config.yaml
parallel_block: false
adamw_lr_other_params: 0.0026
decay_fraction: 0.4
adamw_weight_decay_other_params: 0.01
Rows from block 6, named by matrix and row number. Rows with one number belong to one neuron. Each number is 50 + 12 x the weight over its row's rms, rounded and kept within 0 to 99. All counts start at 0. After the name is the row's rms in percent of the matrix's.
# fc1: MLP up (model.blocks.6.mlp.fc1.weight, 960x160), inputs 0-159
# fc2: MLP down (model.blocks.6.mlp.fc2.weight, 160x960, transposed), outputs 0-159
fc1.555 087:42 31 54 49 46 52 62 40 42 51 45 35 57 50 72 51 45 54 81 50 74 46 31 63 37 49 32 56 51 48 46 62 72 45 54 86 78 51 36 35 59 40 56 45 49 68 55 48 51 42 53 30 44 66 65 36 49 54 65 45 35 49 59 56 64 52 34 46 31 36 55 46 66 39 52 49 54 35 54 30 49 51 27 47 61 43 41 36 38 60 49 49 63 65 57 59 51 42 68 59 57 46 41 68 60 59 40 21 62 52 52 54 50 59 40 34 47 36 51 46 35 65 34 51 40 62 37 52 39 49 58 34 39 70 46 54 53 61 54 60 51 51 54 35 54 59 58 36 61 72 73 59 41 37 81 55 73 36 53 65
fc2.555 089:77 25 40 62 40 43 63 47 50 65 75 60 66 49 43 45 78 48 20 28 39 75 48 35 63 71 49 39 57 58 61 43 54 60 73 50 49 58 63 53 45 52 69 27 41 47 51 53 35 51 59 73 29 63 49 59 42 49 44 55 45 37 50 66 51 44 56 46 62 49 66 49 34 51 53 51 40 48 70 58 60 42 44 36 30 42 60 32 58 48 72 56 35 59 60 35 66 48 48 37 58 59 49 57 37 31 38 58 53 39 55 43 49 67 53 58 37 60 68 50 61 56 61 62 44 56 62 40 42 33 33 73 58 49 60 43 44 43 40 69 41 58 43 41 46 74 56 62 52 38 60 72 46 39 60 58 47 59 45 27
fc1.556 119:63 68 54 47 40 59 46 41 33 52 62 46 50 60 33 59 34 47 56 43 35 49 61 60 41 48 49 45 38 57 49 47 37 49 68 40 62 23 48 54 50 52 41 66 54 24 41 50 55 54 23 38 41 61 43 45 61 64 80 31 65 64 64 29 57 30 39 61 58 37 51 57 40 54 38 43 45 51 53 44 50 50 52 73 71 33 46 62 30 36 44 62 39 27 86 53 43 62 43 55 39 52 39 59 40 56 52 49 61 45 44 65 39 52 51 59 50 41 31 46 63 66 44 56 69 60 61 46 43 47 49 54 47 38 42 64 51 64 52 45 41 55 45 70 13 51 62 63 53 56 59 60 22 41 23 64 68 38 54 43
fc2.556 107:41 43 62 31 47 43 48 48 63 43 56 63 68 38 61 40 55 45 48 51 59 65 85 46 56 51 58 51 69 45 50 64 42 38 48 43 39 51 60 25 40 37 44 50 53 58 41 44 53 46 64 58 49 45 52 59 55 34 25 39 35 41 31 60 40 66 69 49 30 58 41 48 50 46 63 55 53 51 52 52 45 43 62 33 50 34 38 38 72 52 56 38 57 63 34 58 60 53 33 46 71 88 61 51 29 53 53 49 51 33 60 53 44 49 60 33 60 33 31 52 50 29 41 57 18 44 37 28 48 48 40 40 55 56 62 40 49 41 46 43 82 46 67 41 61 33 19 54 34 61 37 44 55 40 61 62 38 41 55 45
fc1.557 109:56 60 32 73 64 51 41 45 36 55 53 57 45 38 51 46 38 49 50 29 41 52 48 52 46 37 52 46 81 69 16 69 64 55 33 55 35 58 58 50 43 19 59 32 54 72 66 33 70 40 18 54 53 60 45 43 41 46 34 51 63 45 66 45 49 16 45 44 53 50 66 45 55 65 44 58 50 50 52 58 43 43 51 43 76 51 54 73 68 54 60 64 60 42 61 51 60 68 44 35 41 33 36 43 67 56 56 75 45 50 53 50 44 45 38 50 62 45 35 31 52 28 62 48 43 71 56 48 49 35 59 38 57 41 39 61 46 55 58 53 58 59 46 35 47 53 45 42 69 49 35 60 55 38 35 43 54 34 58 39
fc2.557 113:41 50 70 45 48 49 73 45 65 41 27 33 34 44 58 26 51 73 36 59 61 34 34 52 33 78 61 46 58 55 48 54 57 42 38 48 52 44 57 73 68 61 24 43 48 46 20 69 56 62 71 37 24 74 48 47 28 69 46 42 51 51 42 59 49 58 60 52 45 45 41 50 51 45 60 53 54 34 49 61 46 54 48 55 55 60 62 44 48 85 59 47 45 59 57 46 50 52 44 55 41 49 49 54 68 56 52 46 46 54 52 32 48 43 30 50 55 46 39 66 23 30 65 51 40 61 45 51 43 51 18 52 47 44 40 41 56 37 46 54 58 81 46 27 60 48 34 55 41 59 50 39 59 54 34 37 58 63 50 38
fc1.558 087:54 64 43 79 44 46 39 64 45 46 34 53 50 42 59 62 35 56 45 56 53 72 46 61 50 35 40 43 45 57 55 58 53 65 33 45 40 44 46 51 23 59 41 48 19 59 75 46 50 57 64 48 49 47 70 38 58 35 64 38 48 36 43 55 47 54 36 24 55 43 50 58 41 35 28 35 49 74 40 50 34 42 63 39 52 66 64 60 66 26 49 68 44 62 43 44 50 42 59 44 62 49 53 50 38 61 43 48 34 64 49 27 44 48 49 41 39 59 55 33 31 18 67 39 42 50 57 48 52 46 56 49 76 51 65 33 39 31 55 47 47 51 72 44 27 43 58 50 66 42 53 38 26 54 23 55 37 45 58 45
fc2.558 091:49 54 44 35 34 61 57 37 48 43 52 49 57 57 53 45 53 44 65 48 51 46 35 31 46 50 59 55 36 32 27 33 27 55 64 68 69 54 42 51 54 59 51 55 47 55 55 36 32 54 37 59 41 45 21 53 52 50 50 79 63 31 34 63 54 39 49 51 79 60 54 40 60 43 61 67 70 17 54 24 44 72 49 66 37 48 48 41 23 46 68 36 29 48 46 35 51 61 57 61 52 66 54 59 33 38 49 53 51 52 56 67 60 60 63 51 60 31 29 64 40 46 48 55 41 49 75 65 41 53 59 50 50 70 47 44 70 54 41 40 49 63 42 38 61 60 38 55 50 38 43 71 58 51 57 52 57 62 28 55
fc1.559 092:62 47 36 62 50 64 29 73 45 36 55 69 58 57 68 75 61 59 39 53 48 60 34 55 30 46 67 37 37 53 28 45 59 43 63 66 54 56 33 41 54 52 35 40 66 49 56 58 50 51 59 37 40 34 43 61 38 60 34 36 61 77 49 61 50 40 48 30 46 44 54 47 54 50 61 40 63 48 60 30 47 46 32 48 39 37 31 43 45 33 35 43 42 42 63 38 50 73 45 68 64 55 55 64 26 54 49 72 54 60 39 54 47 60 28 23 52 63 68 41 42 53 72 68 38 48 56 68 64 55 33 43 45 55 45 43 57 47 49 61 60 57 48 56 74 45 41 56 26 66 55 29 59 42 29 48 35 56 51 54
fc2.559 091:45 47 66 32 49 45 56 41 69 58 57 51 37 49 39 61 44 52 53 45 51 47 70 50 76 51 44 60 58 60 49 63 39 66 28 36 63 29 78 69 66 46 47 69 53 52 42 48 33 32 42 61 53 59 40 42 66 35 55 68 42 37 37 55 44 58 53 66 52 38 64 24 57 48 62 43 44 77 37 62 47 63 55 48 50 62 77 76 53 59 50 43 74 46 35 68 44 41 51 35 59 41 55 52 74 47 66 46 53 33 48 72 36 42 44 62 48 45 50 55 50 58 47 48 58 53 36 52 39 68 73 65 63 32 51 44 51 35 48 58 47 47 43 51 39 51 73 43 67 27 41 53 63 55 77 45 31 37 55 52
fc1.560 112:44 42 68 62 54 48 47 54 64 45 27 61 80 60 51 37 66 35 69 56 39 59 65 48 50 34 61 64 27 41 63 68 49 53 37 35 37 51 55 69 55 47 41 42 38 57 37 50 41 57 41 38 38 59 44 56 46 62 53 67 59 66 48 59 42 49 37 37 39 61 73 40 63 58 35 47 45 50 71 55 51 56 48 46 35 39 48 51 52 41 49 41 47 56 44 33 50 37 45 60 53 55 46 36 54 41 43 62 46 63 58 49 26 71 61 45 43 33 36 60 54 40 65 68 38 22 60 34 35 48 43 40 41 25 62 19 69 48 43 46 67 64 47 38 36 59 55 74 69 67 27 67 57 33 56 58 53 64 46 54
fc2.560 106:75 59 37 45 56 58 52 67 30 47 50 38 24 47 52 74 29 63 26 60 44 42 40 43 53 56 43 45 57 71 62 31 31 55 47 62 47 40 50 52 59 34 53 71 26 34 62 56 59 54 57 40 56 59 64 36 49 49 61 32 42 47 59 57 48 61 67 49 41 40 45 80 56 30 70 41 76 42 43 46 35 60 45 45 52 60 49 47 37 55 52 38 48 33 51 69 75 51 49 52 29 37 37 54 59 48 50 62 53 46 40 45 51 46 49 45 49 66 62 67 32 58 40 26 66 74 51 61 50 65 49 68 56 54 31 80 41 62 56 45 27 56 34 65 50 50 43 55 53 40 46 42 54 67 61 50 46 44 57 57
fc1.561 101:37 51 34 60 56 75 50 39 54 46 60 50 32 34 49 36 36 61 54 74 76 43 59 54 63 45 56 39 53 47 59 58 49 32 58 45 38 54 77 70 51 50 39 59 45 44 74 32 55 37 29 29 39 64 38 31 33 64 66 75 50 59 53 47 50 54 56 37 41 51 78 39 49 35 41 68 48 51 52 61 43 52 59 40 43 45 65 50 62 71 45 58 45 73 48 59 64 41 49 30 61 46 74 49 51 49 63 51 50 56 71 59 54 46 52 54 31 50 70 37 43 33 52 43 42 36 41 59 51 54 36 41 49 47 32 53 47 53 39 73 52 64 49 57 74 78 64 37 50 59 51 48 35 67 45 46 41 65 32 43
fc2.561 103:40 45 60 55 40 42 38 50 45 67 44 42 70 69 75 55 55 61 43 49 61 52 31 29 54 26 46 63 47 37 50 44 66 55 72 77 45 64 49 32 52 83 46 60 66 48 66 34 53 69 44 43 65 57 58 68 49 56 45 26 38 41 49 32 53 61 44 62 39 22 53 58 47 61 43 55 37 25 52 42 57 50 38 48 49 53 43 33 65 44 64 53 38 37 35 53 23 52 58 45 42 61 66 56 47 51 63 52 50 46 54 60 41 45 35 35 42 46 61 35 68 37 38 65 49 73 81 54 63 53 37 38 38 47 53 58 57 29 58 49 59 50 71 53 36 52 60 48 57 36 56 57 47 37 61 44 39 32 42 41
fc1.562 083:64 58 41 51 47 42 49 50 39 45 51 31 34 41 69 38 50 52 48 45 55 58 40 47 73 31 51 40 54 44 40 33 36 56 39 45 49 67 61 52 37 65 49 48 43 61 39 54 39 34 32 50 39 39 50 21 38 61 63 51 52 55 65 53 57 46 53 35 52 55 62 62 46 58 53 33 67 76 62 31 57 58 73 25 38 34 48 48 22 70 51 54 46 46 56 62 58 45 43 60 68 38 59 49 42 45 33 39 62 31 63 38 61 29 35 28 61 40 71 24 57 48 55 51 58 48 32 56 40 39 40 29 52 70 48 42 33 38 20 52 54 59 28 50 40 66 52 59 46 66 63 47 61 30 47 55 52 39 40 38
fc2.562 088:25 54 50 47 37 46 61 60 46 39 53 45 65 58 46 47 65 48 46 58 64 51 46 45 41 43 48 45 73 41 35 47 60 33 52 67 51 59 45 58 45 42 58 63 31 64 60 57 39 14 45 56 76 45 29 61 69 36 72 45 50 69 48 52 36 22 39 44 54 45 52 50 52 41 27 61 63 50 53 57 59 53 36 54 29 61 46 42 60 57 63 51 52 49 63 57 48 26 61 46 53 51 44 63 29 34 71 64 45 54 61 56 34 55 28 43 40 52 50 66 50 39 37 44 51 45 58 82 28 45 71 34 44 48 31 66 43 55 55 43 43 53 79 58 41 40 39 53 59 69 54 54 32 50 72 60 40 49 48 71
fc1.563 081:59 31 63 39 49 52 66 52 46 40 62 58 35 51 40 22 41 45 18 51 45 45 54 39 38 48 41 61 47 51 61 53 48 49 69 52 31 41 59 57 51 58 60 28 47 52 51 67 53 39 42 50 31 29 68 56 39 51 55 52 32 33 65 50 59 51 38 37 65 25 43 41 72 46 24 57 45 43 69 38 39 55 62 42 41 37 27 44 78 32 63 39 46 60 65 65 45 52 53 57 60 58 44 54 53 56 37 69 36 34 39 28 52 28 47 42 42 67 63 45 49 45 72 56 65 32 48 55 41 43 62 58 56 41 52 43 44 74 47 59 31 58 32 35 44 48 54 58 51 57 21 47 36 54 36 55 68 42 40 61
fc2.563 070:39 67 49 54 70 66 49 42 69 39 49 56 69 47 38 59 41 49 87 51 42 47 28 68 48 57 55 29 52 52 42 43 51 41 46 31 65 47 32 55 56 35 35 56 29 52 42 50 60 57 62 55 59 58 44 48 66 48 63 45 62 56 34 44 50 30 61 43 59 65 70 70 40 45 71 44 56 50 32 63 54 52 40 68 41 62 42 49 41 55 36 68 40 47 55 34 54 42 56 57 66 36 46 60 52 32 54 40 52 47 55 59 50 67 72 44 57 35 50 70 46 63 27 40 26 65 31 52 49 78 44 43 69 61 52 48 62 18 48 43 53 39 52 49 30 43 53 67 41 48 56 65 73 60 55 38 35 62 49 49
fc1.564 131:36 46 34 37 59 63 47 49 48 54 29 70 45 44 58 45 44 34 41 45 56 53 49 78 59 44 67 42 47 45 67 52 33 54 48 41 41 54 25 57 67 56 41 55 40 45 60 46 53 27 67 36 32 65 38 33 53 54 41 41 57 72 57 41 22 64 56 56 37 35 40 41 73 60 56 56 67 59 31 51 58 82 32 41 52 47 39 36 66 48 44 54 35 66 59 44 48 48 38 63 53 58 34 59 43 71 71 48 42 48 47 37 44 70 49 48 25 48 55 39 44 46 46 70 57 39 40 38 56 50 61 37 38 49 45 43 53 44 50 61 54 59 53 49 63 59 50 42 27 42 60 50 33 37 65 70 16 62 56 27
fc2.564 123:45 29 49 29 55 50 63 45 58 47 65 49 22 52 46 59 69 53 73 74 44 58 57 49 40 72 56 47 38 62 39 45 59 40 40 41 62 52 51 47 42 63 42 63 56 34 55 51 54 45 53 47 66 33 45 66 45 62 50 67 40 60 46 92 51 48 55 43 70 55 74 50 28 21 54 62 49 47 62 56 42 48 65 71 53 50 60 51 43 51 46 73 45 39 33 69 34 45 54 43 52 52 62 53 47 54 42 38 64 54 26 44 37 54 35 46 58 51 42 48 64 45 55 52 52 29 44 43 48 56 21 50 54 31 26 56 28 64 40 57 48 67 60 38 48 77 54 60 69 38 61 58 64 57 37 43 52 43 42 38